Weights of a small image inpainting model.
Model: 32-pixel images, norm groupnorm, widths [48, 96, 192, 192].
Training: 9100 steps, batches of 256.
Data: 145000 training examples, 16.1 epochs.
Rows from block 4 of a small image inpainting model, named by matrix and row number. Each number is 500 + 50 x the weight over its row's rms, rounded and kept within 0 to 999. All counts start at 0. Numbers have three digits each.
After each channel's rows are labels from the 100 images, of 14848, where the channel reaches its highest value: "responds to" is what is common among them. Only what is clearly more common there than usual is listed. The data: dead-leaves pictures: piles of overlapping shapes. In brackets: how many of the 100.
# conv: 3x3 conv (model.enc.1.1.conv.weight, 96x96x3x3, each kernel summed), inputs 0-95

conv.21:514579579569440534546551439493580543478580523429475568476539515463463456535444561555556531498523452416639546447485451428501536448434426441500454490457548527515494476451452461516571463459444505572530450468440442523487551495496459472583554475492497607505536505519466524454426517587440597493
responds to: grey (32)

conv.92:498509539425524529604545503507476446510444499497511583637554508502466530554422586505560530562431489453595436495400521453497436477570475405519523516520569495475394518517531418450548470466525452505493530449531386510489509423484513584569509513549389493510543464521529488514522431538532512440
responds to: grey (33)

conv.60:415501451518506432570437515516496566497547464473527477523542537512498507465478426425472458438513512454717563555461487514519517483437556501547470582526473603560498505511524511389471467510571546496483421452389498442485455462458535448471512508582483507474423498469508539454458455426452495437
responds to: grey (37)

conv.69:527516477538533414527468579531474488529476518484525515439516601566518494500495454426423420456460438523652445420446473598476481456509422611490436593420454601586515471503478517429418494474453469475500520556466509453507510510481534484453458454564479527551524517527495500463451471449521389498
responds to: grey (35)

conv.52:450535383567526379382443491515522448421513470488441522539436456456504464527497481506486508455537470464450513426534434504547562561543480463437460457446479531507460400520484593418365513461527462555542491542444460472507507463482541492481589544537477459493575513569370544448505496532502526527
responds to: pastel (40)

conv.57:465475453503575485378606487546475448546487486409519444450432510501478552511549431447397433506525440580580528467589508589485427413450499437516505472557472520548504551495574473516551490537468570481440467527517544515466454560522506511467481436482494451531518529486559498445534522608482481359
responds to: grey (33)

conv.79:534433385461550473418495461448457524489509457463573527565520455452574434418488490466380499424455508486453582464538532478495469508442608508585493580491589515476557552508538438464504479562498549435500554554456552467525536404523475491512391525464578491509390517522486499516528515568447467457
responds to: pastel (68)

conv.30:589538475523555489523624581521547470463465461498564549472503567476506500553464532590515440479478501462485506404449473505484405482532448558535529510446497467398541443471478471487564496443470561543454496516540419637490539404440510526489436456436530465538529473422532546514509460521580500363
responds to: grey (36)

conv.6:459452539475477497479524570505563399495493490481532486560576541365532478475500490433521423447472458483575491457528576464509529509436576531469510450481506567527466522552528464515447480471476523412485490506576534512515577310509415541402490468524496499584502444455429495599517487544423539483
responds to: grey (36)

conv.68:466515538482553422504477528531514495487546562506475416436531559494510499464521501441526508550528478425461528426489418381516475588530499456481484535414491470422515459552585450559405464400434529433469447473552406424579512539436463485524473506453458481574401547499471446438615518500522487557
responds to: dark (45)

conv.59:508448559452496530511435513496483543485458503533459479419451433434489547488504474587515410516537513441337488502456522357568533439532407547478445496482564433408550519536523480592437510487561494542486495512491514509556413616493468511535487475522504477486477471544422549464587455547568457520
responds to: pastel (61)

conv.15:469472524428502490573507534514506525565492474497557535516505483509541524424441551467573532513491501479469478545441407557616394432502577415484514531531472394443514468547485450456636535514441455488416490454508516514523479501506523434583494497469459485422343502484544464535482510547521509375
responds to: pastel (53)

conv.39:456460489505533406452453514404467489561542678536622514486522531512559500427447526430467563543514552478360554532549480468543506517481483514432473474468605441476496464536601444503487534472486528439565519494528449450517466461465460501502477428517523471473434492515421468486485421542521516587
responds to: grey (49)

conv.95:488472544473536469489537505520517547527477453489515532527606565477495478510462433337540436455516496493552573423441465352536482503469485527450580477426613496508462647437599502460459570447515473476548561516522529548553527484498438447513462471537517470558505532563474470472472434511452547513
responds to: pastel (52)

conv.75:512392524501516508492472552485463431498534540553601468543539535494468423467434461559517554457563497549548525525538441427487461557481480353442417549505542484500488441479481386513380451409480463449535444550564494541513570448547531430562600469554505514454460473511503466470521456457573523465
responds to: dark (51)

conv.85:453584547481485571510383485432467526478565532505522503546465448528567469462460554518536628508511506508434532599549488483459585567419412449451512482539540641433566583453572493491523488452454551495541508506517498501472497507464479464584519531471479457429511501538521501457495476554444455640
responds to: ring (39)

conv.35:523471536545463534544652550447550479488513552462540586556464500460556574519509491517385411451501543533506520471532525416457431464478453492515480576441467437436496413445403443453506494382482497477472486504476451534483561549550549485521462481547493522476523502580567488472465468421456385424
responds to: shaded (76)

conv.74:558486485518497471566518415476461504506502504485518497450644551485541530481512487499565527474455605514549456479396476434473478443489578608491493520492539424446548496535579500547520504430511487582525444469591439480510483496490442481500530445525380466516510573495483661497583464441489582448
responds to: vivid (43)

conv.71:490463457530498522454474492418426457450465520443546478545472550410514522539508487502435558431445510524507445590509470473533421485406420414557473472569494413483492566448563498463628417555578429497553506519497541535523480488438585551581468482432538459471516477542512568518487494586531459396
responds to: pastel (77)

conv.43:624531535554486517522545502584507554463392419512355455490550372454475556453492467444527553503524465458471505495418547592507509554573478442553431413561488417475488474558493513526558449498578550477477495503484496363495470496487538460568533475528532553491460515483422482540514479533534521507
responds to: grey (38); flower (36)

conv.37:422528472425473543480467539444482502537512556518613500568505540540556670441478570579445451496529462551493440534509437496553521450511529471546528365539462475514441476575494487473489538469410452524564464543533379428584512572461524501479521566541508551451499449476500499528519458459539430481
responds to: pastel (35)

conv.72:573451551590510507551545545579493593564462519466448511583522494519523554459507528448462376475475468506559474517509549442560394554455449468582516489463494412490534441462467558497489473522468614526465485439540476542452502518489499483386414474435475451476478460411451516617506551438476477450
responds to: vivid (44)

conv.2:438480445459496570497542543536438511475524469396549520630467434539559456442602496568468452496443611509536486518525527441518453507509511385484443516529360483391636554528486514427470496474466485556474465525533494531584488441554476500502463513492491564509456462523502532529452553548455465475
responds to: dark (31)

conv.27:437551490519452550430549501439495551606562528525540478447539426452541487552559492479486617500430459460406417438444469463479458466506422400557517524509465588547490634552500505460391460514504529498480521485484547477448509470534509575448454465458496552462476494459459575540536496591577515553
responds to: pastel (39)

conv.87:575524422376498552506545478495476553479525474468629504532505462536484515522543529490530547522512567471458557457523542395488409594516412445585525551512531484447492517564475445451521538510517493478584460509463490557452574492482588482539461476440519564559391511608578513490446571485584468479
responds to: grey (35)

conv.45:491435438305479549446426529396446402542494550456519535546507599498458510500523478524457525466567440532550533498526568503567505516562408611493503525556444478531534455439534457584507490460498504478544527534452417458537473475552505595456479537451558522499476407516493484503512504533478442548
responds to: pastel (38)

conv.19:525488600445557384478443501505509639525536626519543520557490475445571541512508523515541516397434435455394527530416536460457493562517540541457472442491544452467494476506513470398498484461507442560463505552517424441488560462446446463516568559441441542523491583554426500498526543476489522521
responds to: grey (39)

conv.16:417425506501483518520525510578524426500506502460571517617539468535546474485471530542497359449472507465490524477441435414488452449502479605531388539572459475507518528488507459485525504435459539522419462506565362512536448483568405473470450565465484551536448577565558497513509526457483493407
responds to: dark (56)

conv.47:460527501443489432408449466528534450573491658543515502566538438504515457529563466478558552516532558477447534462531439493503502498509552423486558427533444560525417494499441526489437538482511387455488501512472535546500559476550367490387503522425514512498497527508528622497501550518388547538
responds to: vivid (33)

conv.5:505547508495460411516608508615525508552564442500569523484542555517485487553540485457513514402514443467508535502430458466476539507523490593475508562494462601622447465546540501475356468516516486567443455471499541433517465492496549419488408526481459486579590512523436470501479442488414416518
responds to: large pieces (71)

conv.80:540497555497439517438521483532515494497520591482530587567499525553550611487449550567462514536524481443541542597478492459474454389371470408463576494468415536519459482423442565514540492440497484520570462493472435525518584522484443402484542474400515493544524525439540498412442522507450525431
responds to: grey (33)

conv.13:521540428521462540556396467524570485343514549522518467525535465482552490494485542496481496434473477469404554592608456473545533508248479440543496440547445485514458513489534495499535468507491514506462461542556515509456542446455518399522525501551471477522514525485520523511501540498469465556
responds to: mixed sizes (60); ring (40)

conv.17:491482627443529580456577449482471534505546491526518489543517492473522546546481511420512406412472530483454514507507452468518486465509415427519489446508535499496434452545518464554399511418536506507588504465553332441510458499514374507405563475514542522510473505462495559456476471381468553548
responds to: grey (39)

conv.22:479585536592504485485494462480452499533429465513609454535474570639396488501517528528534458407578545436457549430536492479429493446577426593465496525419437526542541508486560493582460624466536445537543511452540566466462479487542536516473462531512547455534523439541481430466496523428484510508
responds to: grey (38)

conv.55:550385505527511546643455480484561474513504501503488506474487516576497574495530501608457505473487443624620445506493535544508450432431474514513382581509439514529527519479479464448513444454492540447469480508480422595505424492468551474525432498489504508519495462465581462491544478601477481380
responds to: grey (33)

conv.25:495537517497539520524453563533557614492524464526535561442452475541484530513524566544497533469512465367388500517509481504453521455452506521407520358451505515479519454502466498494479447423485465506398507542491465431519405583550419567545552474476528513489472533436468527380568478459421496601
responds to: ring (57); grey (32)

conv.54:443479409500462394532481554562433525505486442494564436515527539567571590455470530525532481548464415490655492521494402518470401516520460461491456491444504484437436470504461496398397452467481456509503417463514520582556541449498528478523596507584550521574452540482511492533527446542503491468
responds to: large pieces (67)

conv.14:452614416479527514481588474584499555564494481477448543522438422483559503479543458511458474540548519466495481429442509455517548525533523529520406431501565485552498540543530472511512535448420465565552468553423573445471515500463468492462361530438484441465411483604470531539526545428525372529
responds to: pastel (51)

conv.7:526555546525537425525512544607553485581600430504451594579478399522446505455469482509584407482453427426523456490497510378495485457438461498418465450589517476460518523473578562493421507417512503529521526465506463464516512558517374507466521451483510514535446567500540445426485524510466521536
responds to: pastel (34)

conv.46:533531597523460468543422476578551545444486542529465471531510450461505612456432523497506434494474592424370504542530445483524468480558527458488466467452480361537487470515548513551637474500491453453499449534447399457452456554477594482542512506429497492451449548507508498590537499507544556448
responds to: vivid (36)

conv.36:508456466462499516487409514379387476457456451537454507525544525452464429478547540552435442465465495506496550534486458513521445471520531575488514539466469498421539523449451420523530491554634552567545548529502595550516453442504545558455458581513576555498490550498457492517537494633570391459
responds to: pastel (85)

conv.83:477419407560425527490497433561471526468493490494515461500477560465534504492564503506458409466482468516576455403367514469509601549460425544532566426437454557601496449473535556541414589521394526528486472575505478454498509490490519477445437542490457517522533458503474485512491464382466467592
responds to: grey (45)

conv.91:512474487585514514511445503418437597544468436411457517429525522591536468482514518430488568436539413471636527491484509450550566493488437522457477419522508532520547551489524493463500526509471532598451511474470444469479538538477564550496595589546418475513520505444453582482482435398422517580
responds to: vivid (36)

conv.50:380459440555447330480525459494467484508509490452619500481515481542502476509503560552472603468470466439513481404431479424458491454462473535518573525502451504524477509508546473488484488359470462521611518536526369467551517497520456490480521544424441553508529428532447572525512538538530490501
responds to: dark (45)

conv.49:562491477529524462508466520455480538558402493504522568426584539442541525453490498461379498439583467521554524497525531548496512467396473515581467571494482541689499469475513530485567465452434494481432497520437514475400457466498517449451387443593470526541539431505532554503487555526500460480
responds to: grey (32)

conv.10:492574479459471591597344513477461461443539444474565476480453554486598457467493526517432492456574596570477545455505484482584560518422471442592504551559474575489504459565501449578517558512531487540474489539564502538489435492493540479507467466507555465531547443484523537487515538356432482542
responds to: grey (57)

conv.64:437592544449503497494463486516523526529475491465527516434491463619534613564528473508430497568441539474462483429490482466470448422518501440470476327515416492555612472468552525509548562422484476498446481570465426481524446510505431488506471521356499474453509501467535467517533582431486470522
responds to: pastel (69)